{"crop_scale_min": 1, "bottleneck": "vq", "encoder_norm": "batchnorm", "decoder_norm": "groupnorm", "decoder_weight_standardization": true, "adamw_lr_other_params": 0.0017, "lr_schedule": "cosine", "warmup_steps": 100, "weight_decay": 0.3}
Rows from block 9 of the encoder of a small image VQ-VAE, named by matrix and row number. Rows with one number belong to one channel. Each number is 128 + 24 x the weight over its row's rms, rounded and kept within 0 to 255. All counts start at 0.
After each channel's rows are labels from the 100 images, of 14976, where the channel reaches its highest value: "peak on" is the class under the peak; "top examples" is what is common among them. Only what is clearly more common there than usual is listed. The data: rendered rooms with furniture.
# convs1: grouped (8 groups) 3x3 conv (encoder.blocks.9.convs.1.weight, 144x18x3x3), inputs within the group 0-17, a 3x3 kernel for each
# convs2: expand pointwise conv (encoder.blocks.9.convs.2.weight, 288x144x1x1, transposed), outputs 0-143

convs1.95 [119 137  80 113 179 126 117 108  68 134 148 149 129  85 109 140 125 132 132  75 125 138 126 187 160 154 127 152  86 129 161  87 195 158 119 139 120 108 106 150 167 151 133 110 138 134 106 129 132 157 112 117 115 132 103 129 149 124 112 100 108 115 155 128 117 125 111 160 145 112 164 136 112 159 127 148  42 110 117 144 125 131 134 122 133  42 134 122 130 126 143 123 148 102 114 138 166 161 128 118 128 130 186 141 169 116 135 116 135 136 128 126 210 117 126 162 153 104  96 100 110 129 114 135 109  99 137 102 130 132 161 156 125 118 129 147 127 145 138 133 129 104 107 126 133 146 142 129 101 122 134 134 120 107 125 113 119 150 137 101 104 149]
convs2.95 [117 147 112 127 154 167 158 121 113  49 161 146 123 103 147 120 175  73 154 168 107 180 115 156 114 173 130 139 127 149 124 108 156 141 170 178 124 140 113 107 144 150 113 154 111 159 110  92 139 109 135 128 108 141 128 127 106 107 142 111  99 112 172 116 135 136 109 141 142 124 134 124  94 164 142 105 157 110 128 152 154 140 141 136  98 135 114  91 126 138 133 142 120 128 120  92 222 129 108  89 116 148  98  63 106 137 138 109 135 142 140 131 106 152  95  99 131 134 133 100 146 126 144 124 130 149 114 126 119 145 101 119 116 156 123 142 151 172  94 136  98 137 160 152]
peak on: window
top examples: black walls

convs1.125 [129 123 147 110 196 107 128 100 123 125 109 139 116 197 124 121 111 129 113 138 104  96 167 103 135 150 132 115 119 137 112 134 128 116  90 143 105 131 102 135 142 132 135 121 149 106 113  97 113 203  91 114  83 124 123 142 130 141  92 141 118 109 119 110  99 120 114 249 118 121 130 140 119 125 110 110  47 116 117 132 133 115 142 137 140 108 126 120 172 115 156 118 138 120 132 132 135 137 123 123 153 131 146  69 146 112 135 119 135 139 116 117  59 117 130 143 152 132 133 125 151  69 138 136 131 136 137 108 123 135 102 135 147 147 151 148 131 133 129 185 124 126 113 131 140 109 144 139 118 177 131  87 121 123 159 137 128 130 138 152 149 105]
convs2.125 [146 133 138 136 131 124 153 115  70 161 143 122 120 114 133 130 126  82 148 123 113 109 113 110 119 142 152 106 132 130 131 167 118 145 184 149 110 150 146 162 105 118 157 137  95 142  81 150 149 126 194 133 157 135 113 114 119  95 116 109 137 135 118 118  71 116 118 146  87 127 131 156 136 129 156 106 170 124 129 106 115 185 158 149 126 105 129 169 145 126 131  85 142 123 111 129 102 174 132 170 140 142 122  89 126 137 134 140 151 120 118 142 171 146 123 146  29 144  67 146 129 107 143 145 140 120 134 136 131 144 132 115 123 129 111  41 137 160 137 145 159 129 118 131]
peak on: window
top examples: white walls

convs1.26 [122 120 127 130 122 115 107 114 142 105 131 146 149 107 112 116 154 135 141 135 135 131  88 130 131 139 144 165  94 115  64  99 111 125 105 116 157 124 157  94 116 119 135 172 139 128 115 176 142 139  30 116 143 144 103 104 139 163 162 147  99  89 124 159 140 115  84 100 146 124 104  79 125 112 106 136 151 120 131 117 134 109 100 101 179 111 164 139 152 133 133 119 103 135  66 160 148 145 132  96 100 140 118 145 125 111 132 132 135 107 116 124 231 109 119 115 125 141 182 126 139 110 123 118 121 133 128 123 107 132 158 145 128 128 121 115 166 147 140 136 132  95 109 123 146 122  89 127 105 151 165 127 138 113 125 133 167 168 122 126 114 121]
convs2.26 [ 78 104 131  90 198 135 126 129  45 105 135 118 150 114 158 149 178 107 143 146 127 133  95 109 173 147 138 142  95 111 116 102 107 126 114 122 119  99  85  88  98 158 117 131 129 122 167 125 129  93 114 132  78 124  93 135 120 137 124 112 126 104 112 123 101 124 120 134 130 142 112 104 124 129 108 138 115 168 146  92 113 126 158 147 114 126  70 134  99 120  85 112 110 151 156 129  95  69 173 157 129 147 169  79 125 112  86 134  83 134 131 128 148 156 165 126 155 151  75 120 142 160 132 123 129  82 159 142  88 123 164 127  98 110 149 153 145 143 144 159 126 141 118 127]
peak on: wall
top examples: black walls

convs1.50 [142 157 150 168 135 152 140 140 129 166 152 138 202 187 168 142 126 130 153 182 163 168 177 171 144 164 138 133 175 118 138 162 117 131 143 129 104 118 155 127 188 148 134 118 116 163 166 175 191  77 182 140 165 136 132 120 128 113 138 123 126 123 136 129 129 119 144  72 117 117 136 114 117 115 111 114  84 123 127  98 115 109 137 131 107  95 109 107 128 117  91 148 125 108 101 120 134 153 127 115  85  98  99 158 106 105 103 115 129 110 128 130 142 126 127 139 133 130 147 134 133  79 124 138 135 146 141 109 132 118 143 157 131 120 127 123 155 129 106 161 113 111 123 105  98 145 160  95 124 180 130 133 137 129 155 123 151 132 148 120 137 116]
convs2.50 [119 148 145  75 141 132 111  88 147 119 130 110 125 101 176 161 126 161 110  93 157  96 146 117 102 156 118 132 135 102 140 150 130 141 124 124 115 125 132 142 147 121 156  81 178 102 152  74  80 110 125 142 144 146 186 136 105 162  97 123 154 183 148 136 132 146 151 154 100 122 172 116 137 148 132 123 104 164 107 141 124 143 112 112 132 119 131 107 143 137 171 113  99  95 121 149  87 138 137 134 115 165 143 120 128 147 115 125 127 130 128 136 115 176 101 105  99 124 142 207 137 142 131 109 108 129 147 162 131 114 155 190 135 157 118 147 114 132 127 151 111 192 143 108]
peak on: ceiling
top examples: white walls

convs1.115 [138 145 130 127 115 134 119 104 106 128 128 145 128  83 130 128 111 143 116  80 116 113 138 118 124 112 108 140 119 123 120 142 124 123  83 116 106 149 108 114  79 131 149 124 160 116 103 138 131 131 137 115 149 116 137 112 172 111 109 128 133 116 139 113 136 100 140 107 127 111 139 107 116 157 112 121 122 127 128 139 128 113 103 115 147 111 135 121 137 133 158 134 155 125  82 111 154 147 139 155 232 150 137  97 145 166 220 153 109 126  95 138 109 134 130 124 140 125 166 143 109 117 109 130 157 127 130 121 135 136 167 142 111 173 124 145 120 133 105 145  99 140 121 127 159 115 178 139 172 147 182 105 178  95 218 122 127  79 109 155 122 139]
convs2.115 [109 132 111  79  99 131 186 135 147 132 105 108 131 144 119 123 133 156 115 167 135 139 122 152 130 138 100 142 104 116 100 114 126 101 101 177 113 147 168 187 130 121 129 126 104  79 167 115 114 116  95 112 138 133 127 144  81 158 118 112 114 108 137 118 133 117 134 124 157 116 148  77 136 123 110 132 167 136 191 107 130 111 169 116 162 123 113 153 120  94 126 115 153 150 155 163 125 121 176  66 117 134  84 122 128 124 144 140 123 114 155 118 167 104 126 110  83 179 154  69  95 138 114 154 140 112 119 116 167  97  96 127 136 118 176 154 125 136 117 124 101 112 118 121]
peak on: wall
top examples: purple walls

convs1.117 [ 94 114 110 118 110 126 141 120 131 104 100 128  72 130  91 117  97 112 136 129 133 107 140 103 132 109 127 129 131 126 139 185 135 135 164 135 128 135 125 116 141 128 135 112 144 144 117 117 131 181 110 136 139 125 130  96 106 129 147 117 155 130 114 141 171 116 188 121 149 131 184 166 160 167 133 164 226 167 134 165 143 129 122 131 138 103 128 153 152 154 111 123 130 105  88 144 110 100 127 137 120 129 113 152 134 126 112 134 151 173 132 173 237 167 139 180 160 149 124 102 137 160 119 122 144 137 105 107 137 111 109 168 102 125 113 125 125 100 101 140 143 127 139 124 132 134 133 151 115 107 130 119 127 110 137 117 151 139  97 139 129 123]
convs2.117 [123 146 138 107 111 117 127 144 124 172 142 110 113 120 120 141 159 103 150 176 139 140 126 121 110 131 131 123 140 154 112 116  99 119 125 128 127 125 138 120 120 104 162  67 211 134 144 173  98 156  75 156 134 134 125 122 121 133 128 104 110 116 113 147 103 119 134 102  92 148 107  97 114 148 138 148 134 138 109 106  97 106 135 103 142 158 139  86 123 132 159  77 164 119 142 126  65 116 137 146 168 120 143 218 172 138 105 121 116 110 134 121 119  66 138 160 145 134 133  94 132 138 143 162 149 167 131 144 130 118 153 156 134 128 121  81 150 116 100 116 185  80 131 131]
peak on: ceiling
top examples: white walls

convs1.124 [130 166 118 130  75 148 138 190 127 126 136 121 123  75 134 127 144 116 107 107 119 110 112 121 114 146 118 138  96 134 121 189 104 140  62 142 133 102 130 118  92 127 119 152 123 132 123 138 118 183 125 140  89 141 126 148 127 116  88 149 131 132 122 132 128 132 120 120 119 135 101 140 132  59 140 113 197  80 146  37 146 124 150 109 113 117 112 138  99 112 126 145 120 125 109 133 118 173 125 127 120 137 150 181 142 135  94 142 125  88 135 113 144  90 136  89 140 128  93 133 110 182  98 147  84 143 115 153 119 130  98 123 131 199 142 126 133 126 143 138 115 129 106 134 129 160 123 115 150 126 142 163 119 148 123 142 118 132 141 114 126 124]
convs2.124 [ 99  89 126 130  98 180 131 137 137 123 127 135 149 106 113 122 119 146 101 130 119 152 128 160 122 145 125 137 155 165 122 132 152 151 130 108 128 120 115 106 189 120 131 155 123 110 107 128 107 131 172 113 128 166 123 149 123 152 144  99 124 176 162 116 116 113 200 129 134 129 162 144 139 113 108 116 129 146 150 120 136 136 129 164 117 144 124 148 113 111 128 137 121 123 146 138 155 134 172 116 121 145 112 118 104 128 101 168 112 153 116 133 136 105 116 125 119 127 132 109 157 122 117 123 145  77 133 121 107 141 119 141 115 121 122 188 104 116 109 137 130 155  97  92]
peak on: wall
top examples: purple walls; black walls

convs1.98 [120 120 117 186 135 136 134 129 144 101 117 123 102  76  93 112 119 118 117 117 131 152 185 159  93 122 129  97 121 125 148 225 165  99 126 121 133 151 146 140 204 156 124 156 138 118 120 119 117 107 100 129 120 146 148 177 141 112 139 138 167 165 127 138 127 152 121 125 131 146 143 121 154 132 138 113  15  90 136 109 130 135 119 126 133 120 107 129  93 137 128 123 125 153 180 156 117 113 142 133 146 139 127 162 148 110 116 113 130 136 149 113 130 113 134 157 132 130 126 111 173 145 128 121  91 119 120 117 125 136 149 159 105 115 103 152 133 154 138 132 178 117 121 131 139 121 126 136  75 128 130  94 131 146 151 114 112 138 128 169 145 127]
convs2.98 [110 134 107 152 180 118 153 147 140 136 112 132 115 140 125 142 122 142 183 134  79 143 102 117 157 118 142 111 141 145 152 125 157 121 115 125 165 109 106  82  91  98 153 128 164 114 144  98  93 118 129 148 105 146 117 168  61 109  85 115  69 123  90 123 128 170 149 112 177 118 114 118 129 128 183 125 117 126 144  90 147 144 183 173 125 114 152 153  93 129 125 114 111 131 137 130 132 127 161 156 140 124 132 125 148 126 160 131 162 133 120 135 133 119  99 152  99 166 119 106 124 134  89  92 104 146 106 130 129 117 128 142 156 131 120  87 149 156 129 152 163 123 178 170]
peak on: window
top examples: black walls

convs1.19 [ 96 115 106 102 115 144 117 113 100  78  98 112 126 110 138 110  99 141 125 111  97 138 142 106 119 118 113 106 134 124 106 141  88 120 136 109 128 129 135 125 141 112 125 118 143 111  90 116  98  52 133  93  90 138  97 148 103 120 144 139 110 113 120 127 145 122 164 172 114 130 158 115 126 151 165  98 125 131 115 116 122 131 178 147 138 186 159 105  83  89 187 181 151 151 199 126 116 128 106  88 143 119 133 147 114 114 112 120 150 160 144 130  92 111 151 145 135 143 118 137  96  98 127 141 152 124 138 148 137 114 102 108 110 127  95  90 151 114 118  92 109 131 148 157 168 181 158 164 168 129 148 158 119 102 148  99 127 149 136 126 135 118]
convs2.19 [115 111 106  94 121 130 137 142 101 147 153 153 147 100 166  98 140  91 153 138 111 154 114 127 145 133 126 100 136 116  94 147 110 177 112 160 129 117 123 131 141 134 119 134 150 114  82 129 115 175 120 129 141 104 144 128 127 127 117 171 104 149 124 127 129  73 148 155 183 163 131 121 122 122 178 139 130 141 145 102 126 148 119 125 123 112 143 184 171 107 136 148 131 125 162 132 114 152  99  82 137 122 137 161 104  91 115 114  84 158 134 136 117  95 176 102 152 153 137 147 150 123 119 180 123 135 125 125 132 112 103 118 124 120 141 126 101  94 149 136 158 119 176 103]
peak on: wall
top examples: black walls